config = dict(
    arch='vit',
    model='segmentation model',
    dataset='rendered solids tumbling over patterned floors',
    train_examples=195000,
    image_size=64,
    crop_scale_min=1,
    horizontal_flip=False,
    translate=0.12,
    rotation_deg=10,
    num_classes=25,
    output_stride=8,
    norm='layernorm',
    norm_position='sandwich',
    activation='gelu',
    head_dim=48,
    fused_qkv=True,
    bias='none',
    qk_norm=False,
    parallel_block=False,
    moe='soft',
    num_experts=16,
    moe_every=1,
    expert_mlp_ratio=1,
    slots_per_expert=2,
    shared_expert=False,
    patch_size=[8, 8],
    conv_stem=False,
    layers=8,
    width=160,
    positions='rope',
    optimizer='adamw',
    lr=0.0013,
    beta1=0.9,
    beta2=0.999,
    eps=1e-10,
    cautious_weight_decay=True,
    steps=19600,
    batch_size=64,
    epochs=6.4,
    lr_schedule='wsd_sqrt',
    decay_fraction=0.3,
    final_lr_fraction=0,
    warmup_steps=3920,
    weight_decay=0.05,
)
Rows from block 2 of a small segmentation model, named by matrix and row number. Rows with one number within an expert belong to one neuron, the router's apart. Each number is 128 + 24 x the weight over its row's rms, rounded and kept within 0 to 255. All counts start at 0. Numbers have three digits each. After the name is the row's rms in percent of the matrix's.
Before each expert's rows are labels from the 100 images, of 14976, where the router gives the expert most weight on average: "top examples" is what is common among them. Only what is clearly more common there than usual is listed. The data: rendered solids tumbling over patterned floors.
# router: slot weights (model.blocks.2.mlp.router.weight, 32x160), inputs 0-79
# up: expert up (model.blocks.2.mlp.up, 16x160x160), inputs 0-79
# down: expert down (model.blocks.2.mlp.down, 16x160x160, transposed), outputs 0-79

# expert 12
top examples: black object; count: four; its colour: black
router.24 084:133135136129108111120120128141140161139097147110146109154158145141150152099148128095186090116130153128146151127133125133134128071163157128151118135200134121133125147127159141135222119120102146120133129129137106099136148122106119140142125148
router.25 086:132121150140119152140135130126119136174113151116128122094128147150149142141128139119157109126108125136142142119114108122129146102139161086142110132206146123138159117105168169111216092137096129126173138113127126082149127152136150096128158135
up.0 077:105125123131139129128116129127119089132127145130121148132128145101129162116128128110095113131120115144130101126086139158147121138096135106129161148104143153117151128097134151151106159175134104125098134079120085087163127156115156125164139147
down.0 086:123089133125114100143099093154116115121131155103125162163129156067153161119153150116114136109125115180095130126081164139139155120114076140147118126136142146074113119094134157145143143103091106153125110137139158052129124119134153120155125158
up.1 130:134128107138176112152150107123111125115121114120108156134075138132129157136078119143127167131173133158131093095107129126094124173109051146117139137117133111123109161114116145152093135123140102149132149092129115139152143116150145156129117123
down.1 146:107142140133147126144108094127113170137135131103135142097139190127106129155100133184112112134140162133155100129120157068169153138102138119148115135126148141103156130121170122113135140110128037147137096107079141084138118118116145144132139124
up.2 123:117105113113184131163148122099120101115134104125102150134090137140118158139087139146120155143164129147130105095118116114081124164103113161130111140108141084128123148120114122135080137130165085116152125080125116146139132090161145152101116124
down.2 145:106150127129140128117096094130116160111135146096153130099136191135119124156111124175103092127131175132133096125142149095145152129090140123140136125135152137093164136109149112128149171104114073151105111127083139091154105124117150163114127112
up.3 107:129091132139103124136157146103145178141109143138130051114145117147143126126152096098127112129116130099132124135140150115166103105149127138126121101122085120136090119158128127095137129139148150119140163150145075154111121121113141090147138089
down.3 108:140161126104145135104157120100115097149138107139146153122132113138074135154113126136103148135118138141117118118149087141129112161117143136111161153091148131130096145126126100127103173157133151139139119127123168119108133110107145133113162109
up.4 104:172149132172100110128125130102141127124139148130144094089128108139140100129105142118149157133118092124155114139100136116132120114167119126132133114170119136093158121140135152110152089148132140117148105100138096173133116141063101088113141075
down.4 113:150155147110156111138159140091138094182088119130146165132127160128095148136111126142103116144154148142109131138078120160158149154097140133130166125113145115095120119104134069136143167108100120134102130123160139105114138109121167109130154114
up.5 082:122117144108106128114199124185090113133116154137113128128079142106146114171100143131109106156124124103147115141104139131116106105110131111138152129118128158145137086102116124088135125170143124130115141093116125121155104135101152090131096107
down.5 073:126138102104125127158108112138127157118123095137112160171148130127127127088132141135107117141099097113054148155083111177091142163182135156133151090151125121109117142105112179137116118122125125141109123154144122125122123155127126130128169157
up.6 128:151183111132178102121144164104143086127136115134111103151143095137154123109132150127096182158141104099118120143092154135108122136114104150108134123085142108111119159130112109136131151104122169172114163117135153170152101132082124143120128130
down.6 123:128111124111115134103165141108098156161115123104134138138119103172103123143084094113134100145152193141128130115153074109137123108148165093120135164129179118122119140122153106111137137150167110126142146099123104163106145117180128098131129088
up.7 093:161159148147114108076147098097160189128113140120131121084128116151177139108151135079138108110153143142122120126132136141144108135155144118115135097170102130118181120114131146126127134137105116137120138121150099131153136097114146113176137134
down.7 083:111135103128116123189112120162161128125131131124085169143125188153104141116111172102111139135099126121114129138114149148139118173124128177126141156136122097117168120116112127155106141132122115095137129108107151061152125147106127159104125119

# expert 15
top examples: red object; purple object; its colour: red
router.30 076:133140122143092138119138139157174088111144173123143122092132109146124096115125124131159123090134123133128142142137144104132158126182105105130122084149079141108138126127138108160141130196167149144086136147109134122112147143106094116141114114
router.31 077:097148127145168153136126139149126131133140121168107137119112102079103125152108156132112156133123105148100123105148129103109143142080181083124115134121160144085163085152120168043106136106109113153183140079152154112140125077142152147072139126
up.0 075:164194113111128139129152111138093150169144140145101101084133177143129139129126191106111094110123172128142157105121139118058106109160126121163080107161131116131123095114131146113142131133170141108169105139133127149113146096121136120130123116
down.0 109:117093120146130142123148154110159128093124128118126115128143079182108093121108084118143159142129169149140102117139138119127128135163137152143092135150126146166152137139176113125160123101096147147156089171141094159081144078154120135168111100
up.1 119:117170109150125139169116177108147129137110118139097131174150127115100135094151136125119130114067091111104149160109113146147116118139148122079138103103137156094146133130128105111133143129131141138099134130099111166194112106130092152150132171
down.1 120:144143158074137130086123113163121155140136104164156146105102129122167144227114134138125144125142127125153141094092171112107165147095121132154142130118131152072095108123108163150112125146183097099158126139105134108110144150127131104103141093
up.2 079:143157092084119134119120073176091157149139140157092117080084138118143152169113134061119109092127170151143119066140118108106128086132119117175093132146149157119123079128139172094157131137143139144150093131098106097096131143147130087126103125
down.2 103:099078110144110155134158166094139121119135112142121119119120086171085092116115082113151147142127159137136112130144121141131137130175136154142113125152138118183148132131163123138153122133099150150141076166152108158113147079158124134156111114
up.3 084:125143157067110174114092110116104115166130157119075110108138105127188127169117112085145117101117142139133105118110127153143169101130148144127078106132097116142140123094128125108143114166148140129108122175109090121147130156098128098138157114
down.3 099:101095115160133153137153146096136110088131123138128127126137101194127096120114072110158170146134142156137099135134122132138123131163136153142095137155131163151139140147147123139155108110082151158176083162166094147089147085158120122141111122
up.4 100:124125135095145140125118116137103166145150093121121112120140180157154150132169167188118142117127114133159158120101141131116101126131136146159070120116129111141099086124085139143115103120142185133170124160126150125088129129105138128181128088
down.4 094:150178146130129124148098140145096114154139126131136117136117147078107125128146145141108107136127123124105149140110146138119149128091119094108179141100128101092115141091111136134122161161153106120092172098091127113178091205096158142103151175
up.5 102:150112124099125119139115151127099164105137152137074093112127115150167133104138141098153091093089128115136115123137126145109146128124135114096095109141095130148119127121148134114136095153135148117114128144075102181120158120131097117152150131
down.5 103:106083118133126140113140145092152113094131138125119097130144081182128115115102077097173130144146141141139094138160116139144117122172142146129094123150119127195139140138158125132149122134086168154144067155135117183104153096147104113158101121
up.6 136:140123170118107126076137145121134128097085151109140116137186120138118151116147115144153126131143131116121148172157131144149138127161131128102131109109105104153157127140089100148108124141167175121082142152115157147149135210091121118129095121
down.6 131:122115090120167130110118138126105101140126130120149131125110124127126087120117112144121113137136140133157073137109171126175138152118128168138133126135126161127124107128120135132123149132157123135138126115164116178082150118095060097150148126
up.7 074:125172131129105154127140103130088112136076147114118101127151147150167109139134135124143077111120148109150096120104105153134167085160172109160096134154107109162151114087123145138146140142171180104132145147115144147130125144107119087147120108
down.7 081:124086146120133144106139131100144135091125138152123123114125095158129089135100095080158171140136136139145081102143109129142121154160135130155075124154122147151135118131149109141147116080072129162189078154144107157095149087144110133162126105

# expert 2
top examples: white object; blue object; purple object; its colour: purple
router.4 088:094148158102110145154111101145124101123149139111092152138087126110146123145089150153152125153105104104127111156088118101146156139164105153095135107114154108125155122099120157112117112115148095138132118113115093144098133134140100108140162078
router.5 100:095103132099099133148148133151096098155112118113117106118142116147156133132100152148143088140138133089121129143081102104113153151153141118113093114154159090150160118137147150102154083120111114084106136112084112139095144149135121115160162136
up.0 128:130090150169136123103136136111100125076148126162136116139124127089120139154118101125099161148078115156143163109123127075155095120107120149177100158107125126092109152130072129107088161104123143199138110131167152122131118102127173119140112114
down.0 124:112152132120147125150118123126160146155112123122150127103129109173163129158141155084135080097134140115172143119140145152096122117111142115118160135164118138123130119175170143122182098170168082105122159100090099135131143150122089134143131110
up.1 084:180129145141120131116113095123146149155081170137168106115160168124100130102140113122116130128143148128120129139160131118113125079139177123156115142198103169124130137119153112154173170138135135093082117127130134114152145135123109108135123109
down.1 077:172123151122129115122125149115143129120087116145101136108166169107093129123118088101136165117095097126096074171076116127164159134131097138130124134105141127112120130125143148109096104102117158145154149163137138160086114145139095115112155152
up.2 092:150131096123085146111107118108127115109112155178118117163140166116172120148113127113129128125126120122138129112131126141136184100152115139170131125137118130103121152112144111156119133122162111176104107135112147144109145086129109134158122113
down.2 077:147137141118143129134144136152107094155134119134124139128117125134106111107127074143110149121087106144133141161112107124141154092085137080131128154130129164120117123128097146147118124115124173142145147161140148127148120153122153125119121149
up.3 087:135147118115103085108124122105144113075101158136098140098101111100143120147112126102122112134146150141104139124141138121156158065150066108154171160169097152110172099120101106147152154147115140153088113190199095125124135133138092086109121109
down.3 072:128115130137194149098108106132131148151126123123130104126112167108172141122157195167140159122111117150134147120111155080090108158132059141122132127130128167113141128130128135103130115145112093178151113127132149093114131078128122131116168108
up.4 161:112177125126121094128146103139140114062147147125111143122090122139162121156082131135125121134124152120093105135151133086120169117136090154142123132138142134068127167089120157114140157139143152167160133163203109165102131112167117141079141071
down.4 149:140158085134177106166136125161119140134166140140136141132148112148141153097147230135105130119124152159138128097119127110069107174138096101152139113139114140105116126139141133151152110135120097128140140117140122092086116087131125169118120132
up.5 065:147126114108130106132119126144151136112112148157136128092130103105135136106116104093128138080127161127113096094106125133121124131135128111150127111181136166150150138138140125137137150156140073121138117149122097138169126100103140156114110129
down.5 061:137140176113143129137126145117130101124097082120123162126155186110107138129104161093134115161126094120108082192091111122133144151144098124129121138110161113117133160137120138125113077131103129110137107135151142144112150167130135131101126157
up.6 072:138135157095097136096135109150114161107067153161139101111167145093166124118151099104136133110120157171117108131127132126120148111090128108162107145160093128119107149125138096144141135130082124154107118141098142118134147173103157142132078133
down.6 082:145107161122150161130124133122116124094079119109084161134138190094114129146075145127135135142122111120087095183087116133140151126143116110114126131106137118152126108108117132112131122105094126126129110126104161148106115145130118126127139143
up.7 072:155082116120132146119127120144112185103090156146118093121170172074132130136152120108152132141149150135165117113135126119071102112138154118144119154123121133130119130125131118096133155156066102138156117119098116130142138106122163146133081168
down.7 078:142116170115135131147133144116105111116102122128126150132132188107110148106080156126137149134105073125106072174085101120138122154121096090112107124130139132128112126110082123132124134112094132120161133135114169126135112146128139124121137164

# expert 6
top examples: count: four; spring
router.12 112:150114081112112132116097154149128134134109117163140120119116141160156108126148149124171099079138151093115110116125132155127142154150096083139121106161107117166136128171106122155124105150131103063104136139088142129126128132119118140105122164
router.13 123:142140174146105173127092121142137155113139132128149113132131206105151117164115136153108165103079102103156116180120084118147088098140099110103117102131104136143106100087115135139108149175177103085108128154137154097150081147089110115116119091
up.0 112:106120145137128129122131104101149087121103158107109083150135116129120130103127106115140105169157166118123114094148146117134149123133171137103130163113126067133141152111112115140111118132102135126055112133076119118153157122125142133133097154
down.0 101:147189142149131156092143127142124153128125111112136123120140146164130099106161122121155109099115115125147161154126084138101072116131149126112134096136162134130122150127128172115170158091150115122143135134125141151086120124149136112112141140
up.1 080:202129137155162153099159118140122164114136128111141102159164152157167102152130148171124121114108113128122056131085121147102104124109147122112092138150108098121130132119142125112125162142137110093143105089163130125132121150087154126141151061
down.1 077:100130139088118137176113193149101108125162114155101183144106132124125111160102076158111153133122145131130158096161188136152143136117096105136128136110119141132109139139064141154123078103174149137143143159112124096118123134125113140130113151
up.2 071:141127108123136113151121115072102085156086146092097134101115092132141157133094128105123114121131158119160107102098159127108183068112133121141086151150168139120157221095148128115165145167112127129155143115090093091154129155128152096130122139
down.2 064:094110093168137123169110101125178114114123154147154138082113112134089122153121108144092114105103178150090126126096134123127142122102135146075101139108132129118157167108160138148116116171116151109143137128126130137142094121128148153118126156
up.3 080:109112127111158096143133122091128123171111153126126106106129120152153112149106155117145092193155181121151093081146135167127143123083203115148138133151124101085162139121160118131152099135061103102144130121103089108141141147133154113104122127
down.3 064:133146112153132126162150104154145103134120139148143119117125113171096142179114111167129127146097180109106136090086166182122158139113154106121096141120094147121140129106150108151136119191108132130117164077083105131143131120153121130110128170
up.4 112:136158108150152150123147170108168107133141096144139140145165109137088112117172124157109183125150104084113175133083144172138131152109137153114119114107129157112111114123094140150074106095120140117125154138138131126121116141109139154098181147
down.4 118:127132126106148104120134128136108135152129122142139123161155136102167164080102185085158116187129126157135141149159121108094101132126125141176165125147159114102144119118132129116143103087142113132148106129166125138103159130145120126147126114
up.5 110:101080121105135120148121148120105185128131118128108110117117126139148092134121120143131127132133161085147132102152120125111105139099126131096189110113151105149136114140121147136129113116143121079124093151104122129139114099130156127113118144
down.5 112:136160106138176128115168168125119133137117144118138135128114107118088131159153169139159135144120147117135099114136164113131105126136132149138063159126133096142136153138172155134133159110117184127150087098130155162104169109120141112122124076
up.6 102:174094138101139133086157088128102160125148136102155130128141159104131137154146152126167132125129145115138116128146122142116101137150141093172125120154093118144105123129108132124122134147080082135183071158139126121125116129138174129125145126
down.6 092:133099117105135074106175129153122109147125153112108095155119108138130126089097076084140096122156185129105170132137112114143135086137165151135122158149133163160127127088125127138130153085130144134092144161152134144101140172096129086156118146
up.7 101:071130112132137135120106152079150084162144123130137110145154118167095138089141138122114150164128109092095151105155155121117106127122155150073143133111169124131148141158164098148133153113114144096114155112100134121139145103140121123123135149
down.7 090:154146124129131144119155121122093122134119107160131120102129142133159096150125183161142113122151118099179150173092098136158102140129110140123174149114128099160143148125096153112149133089115119106121093159157142147091111101138136116117145117

# expert 5
top examples: count: four
router.10 115:138158113126144092094085120129151142145174147137102086108138142166147140128133132105144116114126137112103111122171129095152103135135166105120154112116094101106145105096139132128139132139071125105136135165155136123136109130141120097126110177
router.11 120:123108161177110150109131146110109140152074175160157122134148116123131111119106131165122117123152163099155120143118139140134195096144120139137071178161138118159107132129148104141134138137173137082136146114105113131098162101107136110086128133
up.4 092:110166105189109101161129153140139121109083107146104107158140074093147115130103117092096131123123141152115152144090158129109165080081100147110110195089118167136113091111117154137133132118160138149097153145098120155127141121100103161116110136
down.4 081:092139145073184115123119141146123126124121094176130148149196125088100130133107125117142139095156126107116184120151147086145125145131123121120149125113125127113118138059092135092122083066081124135129155179141168114115126142147103106175123148
up.5 097:122135112148113107149153127175152108106134137134142064086127142136138123147126133106092140135144101152121101137097169088112151121107139116086158129126137136149124111098117130147135123128131157162136081111110128090131104115122098151167087134
down.5 096:118106132132169128108122160108120148110087141169128137150093156082123152117118168134131085136135166126135139168173136132133147102122123121159079143120169116155143132111093122098128107095173131137099151115137172095111125138150124139135134097
up.6 108:148129086194135166145132121100132129087139087149143149124112119096094101103144146158114155100145094129136138148119173132118072175123097128105144117113132146118151149128126155144082137141122094084120113113116151117174108155145143151121159131
down.6 119:118096148141117131118151139122117139179124146127105149107113127176160125174148145114143123104084141104117151113098100088122095107111126142106121131150145127146120144134160106139135184128167130126148129137175075154134168120128181111131143096
up.7 128:119132055158140143163148148111141105129123092129115171125114087133100128108160146144096137145138127134103173149119168136093091154091090119125135109089110161081151151132111139136120127136118140110107157128128161170129134149141126129100146153
down.7 138:118110141102103149095159114118099114197130142159123176119138115161155107178097159110158132115077124112131152095099105133138114125131146121104122126148136127143122124125130112146145143126142127125176104120166073132136167117128150121126171100
up.8 119:087111090183137142144125142071142102104106095114119152114115097122084118131144092130102149133136135156114164119130161135142118149070115151129136181068123169096135146122105127131113154111169163135114133165146141153129150129123136138119142163
down.8 125:132111150087097149091134106165106107183155121161119140147156118177184120150126157113164148116092133132114151091098138116107099141141110113110127126142128108141102107153105133153125111097106134131170098158153118130140170126138155119121141119
up.9 081:123126137115128160125131114171114130142089183138086117141109117077113155137158122079103101098149157176140120127151153084151114100115148079137117142109118130146125114133131120086173095152108128166129143135137136126137113156110083097136091119
down.9 063:126157148125156127120098143099128159109112130094137053158157153117078157109100117115114123153137201119133120129132126128073125105123126113144104151127143132119124143073116117122157136161161111114126109122133126137094099168135158143108123147
up.10 105:090096048135130117164120199083141154139100098105132150145123101125098112115146125131110137150132143155101158151143147158151084127103116138116121118091119182142110145130142131124126109126166135087095148132140118160123119136097126133159138150
down.10 105:097104134114106146080115094109105122171142098162127164148166116170156128155104166095163123167120087106126166096085141147141130135148149124138148116140135126155132077134095119121109091114099115116177101137129111110128140119147128116115191127
up.11 070:120100133103153135168132104128119105102079144119144145107088123112138130140148124088116121083150146161127116145101148100136134126130107123083124103113118134151105165124090106128145118185160137140095131131096100112196102195073126109149098143
down.11 068:104111114153141133155115127127106171107121142091123076132126155109093125119141110136123092094121163089150103131185134125129169120129097142142114166159149119125136157159144134114160131133178121128071136119118142123139092120137116124129088146

# expert 10
top examples: count: four; black object; light from behind the scene; its colour: black
router.20 114:143084142134099127175120117129132096105097115097134110106143145108091120133158116144102108105153150109160128100092164156108091125132145136069147129136127120163144107127100149140123106143135117136100118157056107090147114161122105145160141141
router.21 098:117143104113108147149114127120117142096114113148071142120111091106114153127136086117145103070180128157152149127115152122109135110124092139145118137121112177120144156120128122138167141152163154141092107173136128098127149171125110149118146151
up.0 101:095108119125113134094103099114115101135104113099134082156135111140130129111161104124174140153146136075143144119129139134169123112146160147157135121106130133106146183145116138142128110124081151096118143155136131121142161217134145109114155134
down.0 096:136152095129139094145159118189116140137153127121112135130159091119115127102125131103117099083122162186108174092135109138098123106133144131128153090125103141107120084126142135127141132069129139122139114136117145113150139133177143176117092179
up.1 071:161120152130139112111169134116122082102127130145107153107125174136128137138098169126114103131133133146108075157116130140146188144117128123160138117137090127117109128104085126121098144138141133151154176157147127149119087085135164139138099158
down.1 077:117124157123095136094057116097141126121127123140219175130134162145169107147170108142142145141137105090096122137146110133177153134118143108121152094123141114140150165102108145109147146134092130103145127161123150134165114124108107132091156099
up.2 108:153059137138139143140135150090129135143124152156175115136149157120125089132128096139118164174097146126111124139152106117144146081115137132128104179135120108165095169134160117115149192147164167108095131100148137104165140074095152116160134132
down.2 088:168163114113130097143149160129122123145099122132134098172172150169106122071131139107110126183096125120111146131059125170125124123125121145146094135127131120136120116127131127136160132115114126137110100088108169106101145181183157126119119124
up.3 072:109135160113120139103103096166108115147113150146151109127110207106151158138121115119170138135122155127121107123129080117159173103147122104140131126155130118168127141114140154112151099136096114144129144138148138103173119115136143096129127137
down.3 084:120081159109140135150123111076103150117102142098144060117136151097087130138136110151128147168160160125129081136133149098122133133145123132108120150136148093126148157122148088128126133143111094159138117130124143127126101104143161098124160175
up.4 113:095134121142141110127153122117151110135154138096147155101184134136100161131138144143088137102125100148094117146169171100167150139101128115117129151114121163125139095130128145116125142124128151154158143120125145112121108101111141157131133170
down.4 107:145131159112131155147103132141141125144124095135161168175082156146152107173164142144139118154141112146120123155116128139125111116116116096110144087109154125128110139102084160141140160160143111095089124143120125133177107137105129116116138116
up.5 083:141104156092143123118156124124092106128131133129158121130096128134186126134128162142177118181160117148149103130121087124095132143110124132180096085143139121129130170124146126140143109133129081125124137119148125125151150127115158135126098123
down.5 084:122122141142136108087120112137135157137126088152162149135155102132114129128121141121144132101082118061148155112162120129121152146137146097099137109144139080164144116149123143134111123111086134112150127126127148118132136124107109167135090100
up.6 083:089118113137084104098102131187127127121152169095144108144116154121136167144139135120187142151096132085103116151131122081167156083170119115127127125160123130128122130099100164120132091129130137115130164121106104117160145142131132122120106103
down.6 086:136063133105112112129122102100126127121141162117130054121129143106114126170163117138145156155171138120141085137140164086134118135125105119126105130147111116117133145106141103146136119147097128148133101155106169140138109124101144094135163140
up.7 110:120113158116099156117129128091138101157087151088168094124151125151089104106134089124090118152123164112125142130150090123117142094105181132106133132113134105101117143137145091125134108154118141104045161134073093132146126144101144107168137146
down.7 113:158144102086116105178126163137147131161174099143110125179162117153128138086113098094131139175101107131101145129115181131129131133144115166146130124092143117128115103128111175147167126120109144123139115124124128123100120118138133120141141136

# expert 8
top examples: count: one; yellow object; its colour: yellow
router.16 082:175141108139128095081162123158165133090111135137190134147190140127128120129132150081153115148126131124134129128123130142071117112116142100139108113173136153087112156112120122146122158148107151144140112117141159111156148100127150157122054125
router.17 076:141128135156112093086132121148118166080150131112122146147149134110130132133108136129135141157113110151126109146128153100070111130116139140101130121115108134077062159108092131154085163107167152140118121113130173113159142128159162155124086136
up.0 073:146168162100109140094142141130095154094138150141146103143107151153190111143167135144131103120163124134167097116108117130139165076130099122143133158159133134119127086132100154135137155134167156136114116167141149130135158117116147121113124090
down.0 091:130145110103078129158151099116125135185128163140139189123123152139089119135107173112121128140114148126128181094080113105107145131096108138119123113101169099104109167046120098123127167122131112119129090086128160126118105104166139100133123165
up.1 133:119134108109133110118156127095149118145087120126155131110131133159128124143115144101134074127118149115148095149132087136100152132116181104200082112158146122114123127112183132133138109125107109119155112109149117122111160158119148121117145131
down.1 124:106131136156119131149121120091134122114166169085105165090110133122107141144100136164073120114119129136134131118149150101134127128125114137061132134073150137156120116123113103092093157147147117128147123118104142142134085135144114110136123154
up.2 115:116130133137128139111126111090122145163135134127154185091140124132154097113112122127148110142162131185095132159147125148145140147085169119156146123124093135104124092159138162110117130112128135124134100125143131112112149147116133106130165142
down.2 106:174112105107113124137120150144123176124115115113117109122083142121074136171117097154101127083097148130149164117113140114136127130132081153148124132121158125132112152089145126143141133129126155141150101144135130145119116147106165132134128145
up.3 131:113117151103140187155128143071094096148135126133151131091167142146136126179131139151119127147128118102142191064100144168165135145115118134149119110110173064131155111138128129101120105126119130140178140123142142154109119123136089085110174126
down.3 110:153109098120141085114096144142125143117155151142129102148091104100139101110138100141140135102117145153105113131190157118132129115112124116161152156126094162133117149145109117142130151105099161142107096133126121137145142124112174159165089116
up.4 065:116141117085139158131118134055114164160152162107157117118128121094165168110126137098170104138107128143173083102127150124132123139136112122109113105156122095121107118137126134093151111124102139129117123131103142135144124128124087116109148087
down.4 109:131155116103092118161169109103110135178129146142138194138136153131082131106101154126119133121107153094135167102094109105115145132102117143094140108113153100113124144081143082120148165136127096120140075093102147146122136103170141104141125161
up.5 093:135139120086131146124130094119101161143133125119127102123134123132185148137153089123132123106142096127155016080135135104096138111140132114112110162147124126117098124130126170143160126125122150163108125127104144132135124125111090148102130075
down.5 097:158166118107108118142155103094116124147127180166136197106156145122072137128092122091137119130105130111121162137095085120118157119102092135101124130110139122104132145055114108121132185123140112124140083109116153151105125132149130104125119151
up.6 092:146094129077109148120125126113141119114139128155130100152134116118159124120126141118133108110165154119125124138126157132119148087155119117121102110156107169142097096120123104148155140150194158115125099179106135149133161136083105162105117107
down.6 068:163153115116103116155158104125122114161128125158157177132155147137117106124119141130117114132114164124136191133077110091093132149083087134098125116120137142104106140057140121111133177134128103141117075086123137149120140098156164100111121136
up.7 110:124117102095130122108131156130159136135118121158154147151165098146154176126154135086156142130108145119144187072120117119142125118144114135161095152118178119154160112104125119146149105092069139135156123153127161164136118132144094145109114113
down.7 105:124094149114142121145101113127124138130130119126120098140117101143154117146132105183160121146182150119097085173176151162117106109151183117137129123147104103159124131165137126113109147165134128096127192130157097093129129162086125136151167115

# expert 3
top examples: count: four; white object; grey object; yellow object
router.6 090:124108163144145107098125119141102157082109090126131119174124142122152146113150125119150158105148130158111065119167147157132121120123138163149133137134094133151120130130088144157097142091118137148121116148154123107183126130113179177136104090
router.7 091:129111158094126146097131118139072174159153121149107119107143159092136122190132166160122126136138144144147136094122137116111123136083188087150109123114160118119096110144067164085115107138100108121167120142104144111157100117134187130116130160
up.0 108:179134115103138125097148166086166129110096132138172117111124148134089119135150174114102121141098128176130133169088130143111141123093170112172129139127116194079124094118124142116124115110129139121146129097117143130149124159104160114151111157
down.0 109:127141128121119101142138114172130129155150121156132124147126095150115126126097104114165136102126112096129171128144114108093095148183109159083138117136155086138108107115164137139143125135147156119093139119119130125103181126123071110141129126
up.1 097:147146172103098127113150121120106165140159139142162143116131128141192114150111136100139112118081119128155125175073086165120127089132148118142121123173115168110081119138157141130174139105114136143160091136157115116110131104128115101150148092
down.1 095:118156099156162146127121116110133153120078142127094142127148126134126143137096115101123109119133128161128080142102124134165178110111149113122104138131150155128123114146089129136102112130091113146136089114143165151120082120147123102136135100
up.2 086:121143122124156140127137155124121125131108125166143095122125140142128127132172152109114142102085122140135123138084141137095134117097176106124117121119121179096139099114144150115133100120142122112122148090082162122178161130104148120134133127
down.2 091:146149116113139091156141111140131151160140106131129136155122104142097155129088128103160119113103114101107145149169107118094104155182085147093165146150146104146089150110153119139138141139161155104113132089127128141102147134114072121126124135
up.3 074:119127170120134135142130120144132136132135166118129121089095143140142123161085121125110099114103134116126107102102080136148153140132111117084137111134133096154171097136117115110126113153195085105103114099122124112086147135127092080133153133
down.3 071:117131089143164136113110158102130124089147161126108158149162112104093143132097120130130147134122111118092100130137091141127154115137141093140114124130120156109115138147093093102149116134098131152172104092147167124132103112129166139123149139
up.4 100:139146116082170126105121133117161157095180085135138153145158132084118118100151134151077128131146117132102142107125132177124101133083131146168136123105109138093098083140094146141108187081120165130135141127142159102122114114135150167112156153
down.4 108:149117144113092125136151143158133115171145116157156103126106122146141107164123139150113129121131146099135184132109147092120089140145098148098134132097108126125155134112164148136148129154169143101091135156136121134112162122106090105128127137
up.5 098:106139134095088135131116043159107147129134155137115141091125132102202140139090105130153087112124134126135138110112136123128135121140146176138112121135150098121059109125119162083129101104125108137137128156084110137055125100169091116143153159
down.5 103:095170076146124128173084144112152128095145103115133128183133148114088119118155136147109127117145134137153121114142138132123172138129106137154139148124112138113106138109109136111124140168171125104142133121144107135138108161127142165130149141
up.6 078:093102140090118128153096114109121083099129142132128078109115142134138156117107118152142071085104158116096123134183105136180162121141129141105135124138107064157141106130161120134135128123098088121118072118130107140095162109152073127125124103
down.6 062:106129104150129148095097128127149159151121144142125138117164117080140127154114111125137174140142120154112123127082135111095170087140142092145142120116140150094106108142078125123128110157136147138149148131111151107168082100156136128111130122
up.7 106:143165160102107140130116161111121094122104129164136120103101112095142125147133106098095135112125111125111131149094155083144186093119122107125127151124102177139135115132129130116145123160171160132127129121108149101161149149071143131134152136
down.7 099:115139135123166099151131106129124143082149118115153133148155118162097149126111152132148084169124130131120043138201105113134148161135097165116133152135133093151118158133134071165122093103154096158101129095099134144114145128135114160148149115